python train.py --model="sound classifier" --dataset="notes from a synthesiser with random patches" --train_examples=78125 --time_shift_ms=100 --n_mels=80 --hop_length=160 --input="log_mel" --spec_augment=true --win_length=400 --targets=["pitch class"] --num_classes=12 --arch="transformer" --norm="rmsnorm" --norm_position="pre" --activation="gelu" --mlp_ratio=3 --head_dim=32 --fused_qkv=true --bias="all" --qk_norm=false --parallel_block=false --inner_norm=false --subsampling=2 --layers=12 --width=160 --positions="learned" --pooling="class_token" --loss="cross_entropy" --init="lecun_normal" --residual_init="none" --optimizer="soap" --beta2=0.99 --lr=0.0031 --beta1=0.95 --shampoo_beta=0.99 --eps=1e-08 --precondition_frequency=50 --max_precond_dim=1536 --one_sided=false --adamw_lr_other_params=0.0011 --ema_decay=0.99 --steps=30500 --batch_size=384 --epochs=149.9 --lr_schedule="linear" --final_lr_fraction=0 --warmup_steps=3050 --weight_decay=0.08 --adamw_weight_decay_other_params=0
Rows from block 9, named by matrix and row number. Rows with one number belong to one attention dimension. Each number is 128 + 32 x the weight over its row's rms, rounded and kept within 0 to 255. All counts start at 0. Numbers have three digits each. After the name is the row's rms in percent of the matrix's.
# q: attention query, key and value (stacked) (model.blocks.9.attn.qkv.weight, 480x160, the q third), inputs 0-159
# k: attention query, key and value (stacked) (model.blocks.9.attn.qkv.weight, 480x160, the k third), inputs 0-159
q.134 102:144113120218119116140095184083133139122168152132103165085115074113086124158162094131138072086150175174084143077081191127156126229113135129108108121166112135130140112132123181127147131107102206158204091102145121144191125145151149156131165137130097132131113086107077095144118168119151160088123145114141183100044099140121089105121111048084120074100120138123125133136141130107134135113196095133146118079080149203132138108110069106182118103119125162144125158121109149131093123094146122
q.135 097:109116146110181092056100143119096161139082184102140165174149143084139151173108112114134190128149116060140115148101158140124089149116136136106135203138090192110085116112112122120154112074087114081120170148115132114137108144169115127157144152203108212130166159129154154123115084120132148058078137191105149128127107209114101089097160150170169148068110072131143063169112107135094133114115112205138157134093118138141087196073123109090175146167147135136149114132147101156131136152149131
q.136 099:036158120180120136123149128146094127107082149143139121117132063073124079096100117113121114137142119101180137165089130150171130154148154110132103174144126109165074086146149120126155073148111090132070077118136120133149084117158167095090137176163152141120148109133108176092144145090148128088115131111177153084158117154093128176164116164117108084219200159132178120156158148090106097149173127150112090115132172162151139064210143142144144125132211076099138059079123121129107158163137166
q.137 099:125117164118114115105115131107129050122051122096105104096134141108118116087150124108103152161138072089151109093108148143134133111077104161122141084129131119188142135204123156171123123068116088068172102128063094110122084104096064180159173136128091063141137099159184195177117185136096132123143110113104154150053161079138185161069126144153096189138120124146122144120192164147120116152089123120060153112156132136089096118193140191139137102160122151123140122160133134087126112132119077
q.138 100:063120138148199092090158059110145151086126174116114159089150144151107135127086124112122138081161124071137168138110065101146144081106131177165110180104168167166143173125177099086145182182133128171117188126084113109085104115132141163195119148137111139111105147123146127112095161162106156105106132171150062148118101177102085165180140157135089176207120128103121130133167075163119128157201167110149184057108106128131121083100119164104107133121125098129109116132124145138130066106152179
q.139 100:111108168110141115197176091198170136114101132138135161131164103116176182117118136121184144090132104151204080143086120080120115165088145068126183075119144087162140120142081079147144115143111106153182090128112100127136148077119135133170044091128101128139114132093111111098129063155106124159104075164111117146123101122170102073115105140114142147147123079115116112177181080158177110148105180177134198054119139127155179187085163133125132070116089168106108150139146151108121113120131156
q.140 097:087137127162117117164078106110139131104129116154116142183088121122102115094171136125084121099189132089119101146129165115149152178138145136181156082088134139113116188090121086143168123116111115111147091087054094158161187154119186123126111190122144134103164193053180073107196086105119113139131105087147159128159173154109124161124125147114134110101134075145202138126164122165102154142138144172182149178123140157127164099089133131129144124066145094091077093173161097136061132100060082
q.141 109:128148157098021121144114142171127199116130087128145106105106104114134150035139134187090135160166152142127190141108082130138110150104153120104134158151076117078153144130064080147122160105137159130063122148108143110105172122137121133122144127127093107099130081148093184064078123133100120066139099119084138157142176082139122147146111084053135078140138166116179140147129163107125139158113115132106168091072163053102083111098119146175098141057106172132083126109084104107120123174095114
q.142 087:144093063106095083149136149085145162171082120076167086147175132126221123172112152106166175115121124118142102114097122142077120155144102116140179142156136136148113124169092169090164084093108070101115127101183083137049125113114108132108114071121090129079196132157162148085141149183105111119151120120134141111137091142092174148119138060156224078124153115179081164118139165094130133137126094161132083171135134148155168088119169131159121119122146124146156166115064172117104179166127124
q.143 100:100151194193127156118132075161116178156114156112138125132097112115116114132141098058150117069144091109142022149115156087129185158092141113171171127154138136170150176082109083120171100093062128105135061088144095162125136109092092163107105137123127182157150114109147071158106113141193157100130148116178160126139144108104108088151058136116157152084063162101154128098110156174172106120076122160142113157166125144108129099154119158110160110118201143124139109195148113157132175126076137
q.144 107:150181109050172144149122126129053113142191070150158133161105097128116143159070207146116177120127144120107167114164119131141101076133181142050119089163150093108139111109152077111077133130120149184118115200161108157136171129105126097068098071178125105160129128130137119104126072149121157122181140113220135173115085129116138115113121109136113162141183109131150095138152143156143083113083170167165163123172108160139092143079088146162104136117076135141098168085089139146096104090131158
q.145 102:155147120153158109132138125112190092099117110164185133096154128160160120148097134048096161094184110065128126169124123151165213126160164099118130125142091183126150158094123117121212114147159132127101143153123115135136112109104125119062095151165146120126083151148117110109126117059105105161120119130176139178153107136122088137172122106138132240141088112087154189152135108106148115113129151118093138193142103158189120094148079130189087139100136119130061145187113180184116073152144161
q.146 108:118103127188163151085096176099129151132105132170082138107147137080143131117097158116163117120074085149090103098111211169097135103142136093146115121060155135136142174097157146152175142110140082103120146118105154123178104166146114159136188141083070111117086129161165043122122171047114105121098130139148147104141058075135117078155133138130155133164087144124069076094156129112104149153110122182095118175121178114164156104128185132189144122104073143154137115107130100187115153117211144
q.147 099:143153090188086157135135113114128142100126087133169095092109120135163161187065125105093153142135103125150109110139151089168142111123145118096166039088098082143122109148101159096125178109120075142134117120084148150090130128104125141146094078153151112126171127134153102102153153191137154118112183091078102145101157054116169111082119091104143143150173198109153153200160096161192121131202156116153172128087139110168164123160153147078156041101160113102106154133138057082150125129102161
q.148 103:127142162155112126149138062134181136100176071145084095106107124140073059102127140110144084161124147065136059143144140113133086077160131132149158111121130187101154161152146077101111172142151135130112138111109071121117124192089152039112089139154153075124053145069098175117126124142124065163137143181103116131203148154133132139126180159090117116163153108123152107182102108111143150171095123137109126124089117095116130169167081122081128145135150076106115072152078130103135195082116090
q.149 099:127120113145094154048089151137175063072100127124136111151147149099158172101163169168149099089151184116162136058141170089066130125131138164044179144149081125124130164124130088148107118125107150165122091117168166092176114130138119171131194099112141136154189181162144178114127121087146136129125176107141110168092079113137127173085181106085131100125120109094161125129182113060080137138134144135152069131078148135092115181153145127135169130197095135082163113133138129181127145168160097
q.150 096:155153114118125137075106062113142149035145068100170153116106118098085105152124119166150133131108149187148157086142115101135110116145074127086153122114168127065107128152145121150108111131121092170071104103184139081076105191115153071167159212093136126128100131136166162174072165120121148070123164141126132131153123167053187146132148149109125089129156143111088107142125158103183174184149148162081148128088145154180102143181124103166171121149116139157123099076136173114129178084150138
q.151 107:184119160121147189137117115126190143119101118153121102141123116140131116161072096083104179162127095160113097051205179128096117157172111102122100114130117168153158157125123105131199131132046132237096102143170081166193125157159165128133151081152106099164154153099124121130130139110139146150116131141170149174155139119173100135084150105085116170137179145097147101105142115122086129173136163123127130137080116142101137115116079142121084099165146131153099139111056128124102059122222167
q.152 105:127143096148099134111169164081121114144120121156098130102092145144160207151137101112133089148112100145143106121164137116109120124101120181141140152117116100081085116121111151158188143109094130071111171152118087129118142076119100023202111163100185116102158092155083146108084110159117057166124122160098175147128160054106132152106167081044126128082129129163203143181109095144115123111123134154128145146056154154147144153104138097127139144136136188072159110170141135095103160099116046
k.134 110:125129152179102186117109183103190118133166148203100150129120100139126104120143132097180144134115128097134120146109064099174111150130136128096105112110100155123122088149084096166133137095092146129085173088109112108039161108102138145125117148161094158144115116195186094130149162144146176204144178137093063122187107124122141146178077118103148121127141092096128074155109115061091159146123150159186155117123113150137096135150104051130087165169130168116182200121136073134138111176081102
k.135 101:147092132152162128129089167129111183178107110114137122115138140096148141157186105128140212091108152133166158169119142097206141155082181054107138171152087102150071123135141104146196170113121144087174152149073112094165111154159076101171151167095130129139133098080122123114137125121151148120087112131114132097103107153103116128130101117118165092176095122095131111177110188150095155156090140191170164092242120110150157130115144171177081069075117147093130137157133128118138183104094134
k.136 096:143104107159133106134104088176091145126061129103187136163134174129159151146151170144115087139076082140098144171111110116104191169168146180103166132135107151077143141141116116134036124119096092123081165151126091143105158102151160132137167082166097112147098086120101120207175141110127065148114176062172132143148151150092114109164110099111154170180178141111185111106115104069152158134140110177118147107175110046144152128115080076093097149139123117109056154126160158149123103106166156
k.137 103:131097116151133112122190079153192094086128116071110130082130094187085108120083141119131091101083166128104084165185112126099109110149178113077169129151202179115173159115125114107077112149161144154144095173132129141137102093112111135137108154104112103157153086178096099079128071144125147128120137145173135168125170055110155071129163153205109046115151142153109127167153193118136118130171132157132126103164060126123134104156160082116111087101060152121126110165181166161144083115119127
k.138 101:108097183157106187121101138155094121142114148117118095094113137145141134130067107094094155136198141143154107128112086135165125138117145119104183143151166095139116064197123074100107075133090079145135166149143094173148164132169146161095144134082100153099163079071104149113195135078123087106096071132174126145078104174041191049119061117129116156143133142084140138138130143121111178163149105146095103080128164085181147116124097111139163102109150126167136066128148186099137133117092123
k.139 106:138193091130131111151020083134153121118142116119103099145091104091080148172075088123137109080101147144123094137131173178119042095148146163070138138204144128146127128174117113090162148130071150142133139155163120115150130152102120157156107127143137101075137175138143057147109203166129129088120053138129147164103097167077146136088117163195102114136127139110119114168108118094090153130108130094160136074117117144093113132071112134179130128124127128168136162140070215116169118071098125
k.140 100:136157103194140136121074109093141144171126116099060108182112185083162106048129152156071153157190156147087124169103144082186107131153173171120133166096071153070162141123155091091133139119144124147152092201133075161152093159111086108131114135111099126109110142137155095139117148139116108114162172130145103201143140157148131152144065151145151148094153096076104093109143080172138192167104175131080142169157106148125095133078085110146132071118141080139083110115164081100121142099121091
k.141 109:110137107117121151150116130150167107125185182100170225116165120107104119072151039100100148108109183105117107150136135122147123168175058170211135111182182128107122109120166163114133124112138098129148109101134065094109102163179113137097106087141083151168116116104107116163112188165128104171093169141094181113122162149088116111156084129176123159147112067134178184129134138108084084075127138121144098137066118125106053089153083136106112152152105137139075112100122094162164132151146127
k.142 095:119164116097093138145118146082145171134154093134150118111159181175159121130099134140178168080105091124136166131145153117080161162164121097160150098104066172118145154132130218104153196135070166147092081140097131092178151139123157158119116127160205098064149154107161151142146078163183160101095139171157104138094077104152083161127146103128156080099108124155142140170100105133108109040170113160124106124153122179106148168124142131179116145184082110133084111152079176115130055132135100
k.143 096:088115097172132104113083101132155101143059083127067028170121110087147161128106161163132111103101105109089129126120102095123135161133129171089086096116074165076093142135123129145133168130135103079132104161113106155206133096123136170195130157079143096152116178144184053131105107104157111096166179116120101104158148157096125141106087138144141119108108194132148105104119104102069070158182147099113146094188158174180127168126094130077134071127131074116137136076121154126119126179128099
k.144 097:095150150109216125108132171127079098135175157136117145125071059134158159083162086142119090200114152187112125108111137153109126137102135110138148116104144095142133198115171093165171160172102088177106127071122135134084081105098154130122146160126158093151112092146128127134105129160126138106111136117063148125092167180103103095139179136109111100173148129173163126126172075100108111158133086129132117133082108077107142071113121192096101160190159060138155148187148115109174145096135036
k.145 099:140142084080097141156101127118059140135125113181050112120150130063188119068155160133086136135127117151190104154121201133097133122101132130143118119154130127093140095111151055104105117170085075107141114072143157145129107109104198108143147117132115097098190122123134127162109102115161132135137178057121096145153055141057174123172125126129118092089137146132184124096165147101136157107212067151110111097066158138134146127118098072118127080159177124168099127152135167123083161176108111
k.146 109:107140128125155115128148044093115143166131156178124072050169156075095154116129139151100151124129116031179061123110162137042155138122162146167130074103118091156159144131110053157168122109150104137092164145102131078156210113135091082102116093144135108130055121095124105114126102104125202128153116099154120114169095148152169133178119122149074152114097129104109154103136165100068154097111142097180115109141099112146165144140148161169146125077137163092117137102133112088096072115141121
k.147 101:097090078124123095076104086109206101084100117088081127137203149134128113178086138067093168111099140147093105148111168125084067121151113126107118147083143102097151104119148120150119113143072117149085093124198124104148140100131142139082143159125142133135082179094200133167122113093105108124143101143111081189129143129160104146068120084157142075126182194131149142090142110096072086118111144144163118146131125111066112125064083091083172097140107086163178066128117148180148088121118128
k.148 099:093117158115147044173102123155109105130121111128070147155138064144120136136148159088121121218165072107132126127140166127155151162152151127101134179131156130145077107109175157125081139093166156112131148157157088147142128168127167130062076060107105127148074153103083119136070129120141104124220127112188193113142172139099183090108085125139146149117098132118078144120153107151142105166078138184059115160118112107155136125077123164134119148094107097151075099141203125134097143132183091
k.149 102:166149130160131087162172158125156111151154133110097131139088167203111146146150173166146135079141114086122088128074162072144140021124119103174137167123161131161186092091130158125134136111146154120128155134103115092136089125105097133152072149101096168118126161109108154133149160147138145131158163112171115122131159104167057133196125092138134167157110103138127142163210103095069140150191110118210169098152066094127133106111114111135114193115142157117200151168096166123165161135139192
k.150 100:092160191112149085095186153175084096073124155097156155115141152159139121133137130075129148141172136084123146173120168178101130174123177132095179156043134113198118122165111135148106115079139121108121153149167132067124096154189173173075124161180137123127067146123043165120091163117157161220174129140157136112062141172172081102134146119141128162089135122085186141117145137126131126121137141137167117073121105099093085137120070160139120147134103131095110130115155133137128100105156076
k.151 112:068134086143124118169162108151158138141140116185092129078092106095111147140120125126109117141095126108149132117089144135127107140100118137125183084124149068146139113108146110081192110151131058183123125077132158106089168130114132185073132128152145127099094111180170137127106077160125122203200089110120060073089108110158130092131083096095110109098184163113142109075194118141112118114162134099167105151099100080172169153056105119128135122075134093134218162153167167117117180084139102
k.152 108:124132125162159118088086150133172114123120120119102101101184103136077075119194214135135120159112133090107117162151133114147143188119095157106101153147169111130148069131143176067119123092153167096144113161151093118116103098129101035140109153148119154116087122137166153151104129139128097134060080082095180123142146126118140141122144138111137167075106087097091111099143089101136061149141176103156138164172052189102114068166135114129109104171082152114078102139081189174174136143105064